From a checkpoint of a small multi-label image tagger: 40-pixel images, widths [64, 112, 192].
Rows from block 2 of a small multi-label image tagger, named by matrix and row number. Rows with one number belong to one channel. Each number is 500 + 50 x the weight over its row's rms, rounded and kept within 0 to 999. All counts start at 0. Numbers have three digits each.
After each channel's rows are labels from the 100 images, of 14848, where the channel reaches its highest value: "peak on" is the class under the peak. Only what is clearly more common there than usual is listed. The data: drawn branching plants. In brackets: how many of the 100.
# convs1: grouped (7 groups) 3x3 conv, stride 2 (model.blocks.2.convs.1.weight, 112x16x3x3), inputs within the group 0-15, a 3x3 kernel for each
# convs2: expand pointwise conv (model.blocks.2.convs.2.weight, 112x112x1x1, transposed), outputs 0-111

convs1.17:528406524385452511405491500514551463451499466422483482518509483474491436430477442505551549425466450418483474550424467439528408397501486458424380458427458458455432539497503550488465415416425488528474428506474418478491528455412509486423490481460525534489526473448534394531465506520460397453540464533493522498451484477443496511468437472467452458459477484488593524437432420386414442429494517414511509448510542515510539414474463434501465
convs2.17:470418492443435413482513365483488643507501432472466456503507488495502537421518456450387492431443505418509478592521510472493494421475457538525483511468528443625485480525552433489558463474458434463484495469510458391446415491592518498508524548519483465428514499539436527427444543469459448450440462507493499471480447546446456530588395476514
peak on: ground (77)

convs1.94:484470513487470451462477523476491482519529466486484419352448541377453566464461495483491531490441496474466573505544507539529511584533532436432508565534548434530529500489565525492551488529598443478500473470410453501424516535433493529590584500498543533507550509495561542510547495453545542520467530547533511526512508526584555503408376434409379538329451475436473452507484440405428418464419484471470488487451456473413544511485469457483480
convs2.94:472490414453517490532500582545416500444471519449491471507493311429472528476483504498490502414565520439566505448563438487461488485451542583510489539482420462424484549536455491568548463417480534526507578509478459480468465401445526514486495482488514466503435458526389455563543537510494463528451529518464577536574431457473455434541434532349
peak on: foliage (28); wood (26)

convs1.110:404524454431421434441474480518498512547530520548526527536427545544479561478484500467516476477521526481478496399503494446491476473497451478532516491468545434548529488486546548520544474507436409509444455472491450462469440530448459528482462517454473354388415455515403467436616576548561514505532518475459468500498486504490487479371502412427500440479516417542540327437491419425440444517522560550554496505526387446489458453494468440466446
convs2.110:449508489464417390436508520453520542444494435476655465543513479473468528388487512374432486478560525495522452494517450443495570505486541439439483464458482436535490502528508547431555436444547397432411483471593421414449396475530521468535456473515537522427485429502495479476550525538422488426489508576443556450462495475516488515442518497474
peak on: wood (49); foliage (45)

convs1.103:461577465480534422487530429606590569581589549531543531535564644467491478470531511447467417500490480538532453485489512437484493425463510464552581456507495447472507412483505433492373428558539446555366515499415531517406491498486451457485448443466548516433481486467443503514498456515586512543516556492518539567457493492457465463513494506443483482443457510529501472545477527479453503596440624456514424458529608446455466440456480433451470
convs2.103:476543511478483485454475431452544447438494476516556500555541512449457520515542513515470529450455479524482458495516457431526468592499486399338452421549465452513554426427496590509527426504484522513485429501461496471442511406501481441529418423389589538499418459417542511548520484527420494476479397585442492520517487445513532452453556413419
peak on: foliage (89)

convs1.56:524486558507416543548559516453453473460497499459482487426401452477476466435452473464473550400467499483489461491497553459422501490527493483492457473510603439533530422435410517513473588485511497541577360527605516544593467405422517462507540567483512474527481468537494549440500475391539481477587509522515527515410477470500492475428385469495501430449487461495456436458462436392464526492586616472406528514566453506496533413494516460467568
convs2.56:472541508513559514510513508471460466459504569515394444458492428413490396574509448544478491469475430457477462448559514447445492550474472457556453437421465504422467485503435470473420549556454552468433490550446536554442540552548506530437519553504407390470452534516456461512567483535556487583613462484519392559494405529534452418439521569520
peak on: wood (68)

convs1.81:550513641454459568503496562551458402499505542510470616535521513498460485544538584484470574481501598526527531454461402477506500502523421476460462548537516568512538578474464502455456542397480572523548490466530500479467557473528431423444587525574484432446453514495530526442570469462545525487522513553441429381489512456561538501477470503457490540451441503510414442476490501478520560447398392566594474530579498474412423480431475532440454
convs2.81:412459467473455530527475500581515468471448489497496533521520409455532492548571514394529575549444489547466491499540357454493501599459527453442521472451365542543477426544541577388460498500515482477503584555436538479472512460448417373485443486519605493586500397473479483528484481469471513448519513523490512467402496438454501461482509453494
peak on: foliage (79)

convs1.73:552508479528432519497378530513545528505537560509534562458439416528487459494507578526472564446465534458401500537621426563507441512467459563442543415511528472432379503502492485492489501484507539561527595496392425323473403501538502482471516443462535550527522536536521523532467489482487484491484458510378528564523515479485443506452428482521508497518519536448455413509508548524586584444561585506437486475421530580453517513489527492436409
convs2.73:434520501596414556385560466496504487469480484478466436536462570536450488449562501589478472519367506459474550422529501567507513523455486514448393535485491464529571477440508504451546525540410547535396505529451544591536518479481486417579451435510535524518511559465512573469542395456575419570483551514568463472506468512455495548425557555478
peak on: foliage (99)

convs1.22:492457439545481431516548512473465519500436497453479523431438394454484511433481539496478537491472462418461521457417432419506497493535570478441533535497472532595524449507505364505489520511548423467542421434534456488520522472478389471425500535515503526549452534480521321431429486550402479496469315442487487465527435498486443487483455460439475492482478543582512560565434453452422474463475501430435467422442484453500517520493461477539504
convs2.22:523516524551513491411503399525492507448551484528511517475527546513470447469441477512527514472516503531417391485554537470485481539476473428515409524461547464480458406363492577448528507538460537587535506438476367495523518452574514509489449467574464481536406540437463421614526471566510524484501490489585520507556476455622474501552385518427
peak on: wood (50); foliage (28)

convs1.26:461559497478508460535502442549487452502495521483465504558556570638607558487539524577488501444514527468439479495562597628598546511498460575571490481497452505528502477478510504523478479441492572531470495500513498468487489553548449477441504527522499545557520565508485428496523486435472497450465380469524475491475514539489463500527558552691681559587617582513477583532473546459476539571508529470527484466421444508463495478535501481490439
convs2.26:431520484461368376455459523398553423469460439475447433529541456455459510482561480519433527513449510453523472445514521487494486612546486512420455466503457521549525497471536538482549534403502410475457539485466431472452408499420514443488430427462512512448596430444495476476458490457465492553458484588410476560444422454452560483477513486420
peak on: foliage (36)

convs1.33:513454470472479430574573526560524479394437449520512453510461390462468403538487433492548559509501525437405455531494539551513562447470536460468475524461552618470465463427432452486481567588493527540492420480449554508463493374490513504417482541584511498464461479430581587494494344495502481365549621559494497479480502484455436513510461485530520491522487516532533537414503521533515509487502458429473416601546489546539500448461466488500461
convs2.33:527503505376518569551502515496498339406463525486534490448511498474522398545429463511554482543519403479427498409460483502475535473506484519494497502548497447435484459528435503477571522581507524529501470514430490410521573581470535564443480503474478482557525403393536525510381428470424526477454527440530444535540523403455464468410511459468
peak on: wood (36)

convs1.6:510406492512537507558588505455491439520470454445532484457531503471498444515473555479356460491509433572609486489442447420465464557528472491481532511500435448480467539512488462485483546488503605541538504554435462473372377391440518468506476498505421462491521525549498556526504376481511476507470517518409407423406429447546474486412507514485455434439484493437475488504416432411453476467590518444518525505522506536512449439500387447463479
convs2.6:525495503527489512509496418519419495479518516517493530520454569578453521357510433544503395560510573495445460610484520458495476435556587494462534536446544550533504437524491411548506553456457516458501535442509642498458583492459591512560490468547472519505425516500470472515569462488419383480525516500446441429407511498524406555455466434534
peak on: wood (86)

convs1.102:553475477473558476506507506474525469450519479387448475473562505410493481399441468480511452500472492526519526539502496567540460555533477506522466467531484417536492518566471388422415476432505524521462464542418592412489476440419500498413489543500490360426515468472522616553442416573562520547475624507484403371437402415461450466499462506527535446561537452444451572487516563531591492466505494471490482470478480514499439540499455500513479
convs2.102:580489517501554487480519498452458417472502564466489487521497564516452477486500493486509522499438478494538472518476494503515325546596468481484479551607501460411578581369452563511449508511416521550574482422362444544527516490450499452506455434522501452519356467528485525474527391429517434442473462446487482490544508514490429525551470488474
peak on: wood (73)

convs1.86:499500585457493491471486481544445559573431530549418508517482420412526380531507398532502549510523466479471427540466463564473453630493523491522505463513542525501493428502377385501406389493375414485545428518481500496522436475497517490510577551573495513487498494421488531452570483611528493558495430523487520512489507465488524493431418420500436418401498533476466498503519479476455448496516432488479452556447503558475472563433477592424489
convs2.86:484559615509432461536489457468495585481406463522475421502532581502535487509393542444533508535535432532464520555432522530464526439480500493459551440529581502610489465480546483383473445495514381548490525435562522475474523541503379626502529444526519463614535524498517519551502502497453525514520439465502496477441467521486458539430427406577
peak on: foliage (37); wood (35)

convs1.97:587465592448468505368398457532514529499510503516520516513439546479523557498526562399437399339471423421483422564537540485444506505478488537488575519513567575565546514389503446509588508510528501430520352473476356501487521520534464457459505468479498531549486437503493556444498466447521473506539537404485492450511513486547537495557529486477449461485475448502529493470472423408411432526448420539491551510511471533533552475447484521469499
convs2.97:451459478448468473558514514442466516491485506437463461533451517504483421554613521444424502463508478409571410530542476479481497514514625419473524517415449478522485498528583524414530518535563447439487531542519585417429453483542599454506416459554508535570536491414533492479575454478512361450430482474383498520462483444465458493454524527484
peak on: foliage (64)

convs1.91:461451486509462456509526523519472500471466459450548469486508461540480527537506444493480507486474440482500509468551545458525506504519549561522564545480539626529488332551389382549408428536414452519496470523454459551483540453577550478543519524495510495493522498498489494530500395523541471510583497506541510540593453483521470512504495471564541338551518427486456436435557434355486446473545545507473505462480444472554417380541458396550438
convs2.91:562560519620514519462482446560589530510575516472524503486477606475529474538551503495558493596560524475509478587516486529536496462565520388533521453457485529469442496509489464411551459520498530458509434480572525613496517498459544490522492494510504513563458561520708504496543546509448523567437440518566491462444525496568467430561430406533
peak on: ground (48); wood (25)

convs1.80:534511533525529575563559571516517534489504517499486487476501489468487428472499518579553629665613708611596615471533481471524478456488512535596560573571531475502468500486482523539458501524526508451498458507501517467523521508476508471485574473523526575574513621559517536579556591495508464443470505470460561510474573530524508595547550453439562500410485525414466498499563480512501466518482485527543492499503451492463455524493476519559499
convs2.80:447486479523376500403474460461533533528518373507455524521535538525532520545530504469461559509459525546574500446503503459512481577527500480414506506489373496552488513568521523458526464524519468471496556512484439482494470397486374408463457417453567459509491395444486522502409544511433490474450436541464527461460515417392507386498514448403
peak on: foliage (95)

convs1.75:462540513455485491543447532531624560542598619539587598484539564498497471444442433524539477557472511525519469442479462418463459437510489480532427526448497527535520481488476459463462468466461439496449536541506396443429491480485528503488469493427527611574556579600559606634472466467456441441455440439527481581537493470437460401498524533518535516473474458551535556504481521475464453512488461594517494485439394445512415436466510525518546
convs2.75:448555457497401473423515556451486441503507407502448521551438499517536550493588551549524492403432483500436621492569502605462476512483469586457455535505491447497586507471525536476485508462555431522494521546513461448473480438478416455611476436435565554483481461460515470444515533416501476482469474531508575437445442381486462464493579485389
peak on: foliage (100)

convs1.82:456490492512479496457475580527504596490543590415522548474384463465486469495504519475501439527526488538524565523528437516494389565556453535434475535448525520508543440549382497548465516508471416498535412580548449452487483464518515489454501482431544583420546518442520565454502426542483438586428457523530495407559537422525554464394552423541533420529489562486420479564449452475491493494513513576461509579570561413625493490521493539497423
convs2.82:470468471536498437527346537453455547462560547482522527483505575524544461446485465478501481457489493438354551511556523553522544522479552537451468423452540555512436478510490514467440571377499572416471460416535548523499470469573582540499555456378475441500382426465585501490539520501481505459491464490506526500511490528561454420389489471504
peak on: foliage (80)

convs1.88:505473447513457486518485559449459576474485602474518615538455435593458395514494500511459487523482492513505574466496552478478529531442385506448431531511433498491467570547536552526544559540548510479500485478543491501515505480522535515475521435442539480516515424443555486438429463509440462455481514553528448452540468384556468371527592415530510415564527506428466447500428476536490556456452534465462508459418496402544630408456574398444544
convs2.88:438484377510493415558371536613469577486642497493451526481504499563504545459545456516465478498479467439490538577489525441558500524477515529486476448489563559464431550544424555507370532474439589531559507394511533560569491406584492470485482588395477454428491474494518507493506497532510465446511439500518470516548480506531572491507532492531
peak on: wood (63)

convs1.47:515507496495449439502485488453518436501522417405505543458403385460495471444514478537528547491493587483452559463522566482484475509541573517465494407510595365456417507475497450418330495475548533539442497489492441519485543501464521482570488525431541528463503444409465471474502497409540465414481518458550525472455514609418508596525528535358466515457434577552504489485477447459523580532542482466411451451466471473505443521506526442483504
convs2.47:466488445483503504509496454488579513399493508557594426520553452459486447500513526454515525462470515556465498515595516445488540589456468439574466421508517531530447420472523693481431541480504502486553522505493585505463439485497573407495477478479524522626546477434537457619462514579496580598531447515537514445513548461481558485483448528541
peak on: foliage (56)

convs1.55:484493489491510409520467496476534528474452484543466446426415425530525551494497483455474619437480534494492388468514586472497486545478476538519504453494547493615554502534504436538446470476441419446630475554701542525472500486505570439524485491497517446598517508562505497463462512558482510498453452420445469611486452576474439489439405505493458497469446454426494493459465465504443433421462561468492554534474449467460611453518584506470497
convs2.55:496550530503461432458501435509550480466383512501469381441451479530487383467432518548466471449471457458426432428513550591498457522587437488520424496442484493410481459513456447513509586491475527493431475485521479604504483567460531459458498537547507497441405533555460466473605500511570469564617457486523458548459459594471506423466511567511
peak on: wood (39)

convs1.68:577502500592511510545484510566486501521522463537508518567520529478547481444400485509435521475469563439510543490475533579510455579475391503429502510437526476507558445481473465513485511512548350521533478489467571533406476349507390534552463542503548510538554496484522476503480495491452524476518483532477403515419567527545507534546489519488576510450452493552546486552472386490379490378385536386491487407543473534454483500439532502405549
convs2.68:527502518512523497523476528523458560526469538458464533492454439477491524508482384507492450560602491405576513540437516470558581512514476400491502560478499586444437596627455458432552482482525477538598445559592467557544518523528559488500438526506549548409511436530470485480543546475462454446533559506528441546395556493489578585454552584552
peak on: wood (26)

convs1.108:475476590456504516497474521483500540464465486486448475541438399383457416451532577515464503495519473569576523528604511485491574470439495529474572496422492495493523572518444478520432534543638464493595386542514460607628483578523497453507485450435438492531525464532500515500497501497541499471561479477512453481408441444532585565509598502478502561454436468405502492477476555488477409558540370502496457528433540529561522491490557480421479
convs2.108:483440466518552526562439623485424528475517521478441461431509471431542443537495499487444495496460527443511527460597496479449480477489517498519521549453439613470442478480444476460444488468461500460424475539402599401500507416516587568423530487487493442620500470467473534560490488492459534534494534424521485510423465464555430470407524482342
peak on: foliage (42)

convs1.61:474474533456501554455415595440458478504499492540530501508573610605594501684590518494493557541534489548587499445432555416454563440506601489468475503456475534473462472487467413503522482554507507450473511471552526550495520610503485571504515501530491494482528509504508514519460478478423491501460482498539553572577561522599580541513514590605574468646555508468446440512508509467457497532452516458495560470492533510431525503472610501481549
convs2.61:545508526514491463478558455414588548467418476461512590475476528533597521486496542519379442486504554545506496562379521485491503569599432430514429477483508458513489534402458476477550504486506488558519435462545436503573472536421544471489420507534553603454536591547501475509495407464496515503490491492475462572478638542507606564502524545555
peak on: foliage (89)

convs1.93:461396444509522492549538477490477443481465385536497521505455405534498497566528442477447467483532479517559470491560438494494499497542505505496509507511528521498495437463390544378466527384402442401436503459446547493488554477409537504479570506497464523485467471494426509491527457598543492528512440509483487468511499482469514508593383499511431535596381527512424497435409390422420515499553521476443538443562556501504389505507444612524481
convs2.93:533476505517537515510541409468448461508462493462491518489495533485513534466438534412582535452492448469528519578397425466470498499523508482522537468526457391600567526487515435402522531500512520421542486408354363481457495516393434519516548461507507499459475497521520483439470459484483453471501471490543473419380498473578387473475418436550
peak on: foliage (64)

convs1.89:450474504492497529537546589529504324509514440467475465443488551452435504504457586465457503459485533531513535405491493496447471525521544484527494525495399544490488454553481480527414514549455529456475514532515465545557424482549441483543549508547457470519482473558510522573553583504536528514534565480403516571480439558572494550443395567437542453491446475446574507436491505418541469446501403472520390481555379550530353509552414509517430
convs2.89:520526348515515573474422481480507482435486461610503502511592488484503476500552451441538517539533507546511520551477557384549502498441482401502510594450493518453510516497527505333479501445518534498479493499481519536622576368494518428496464512496548486508418430414519481536538489558462546424477507500571536408476464419505497507528488521435
peak on: foliage (76)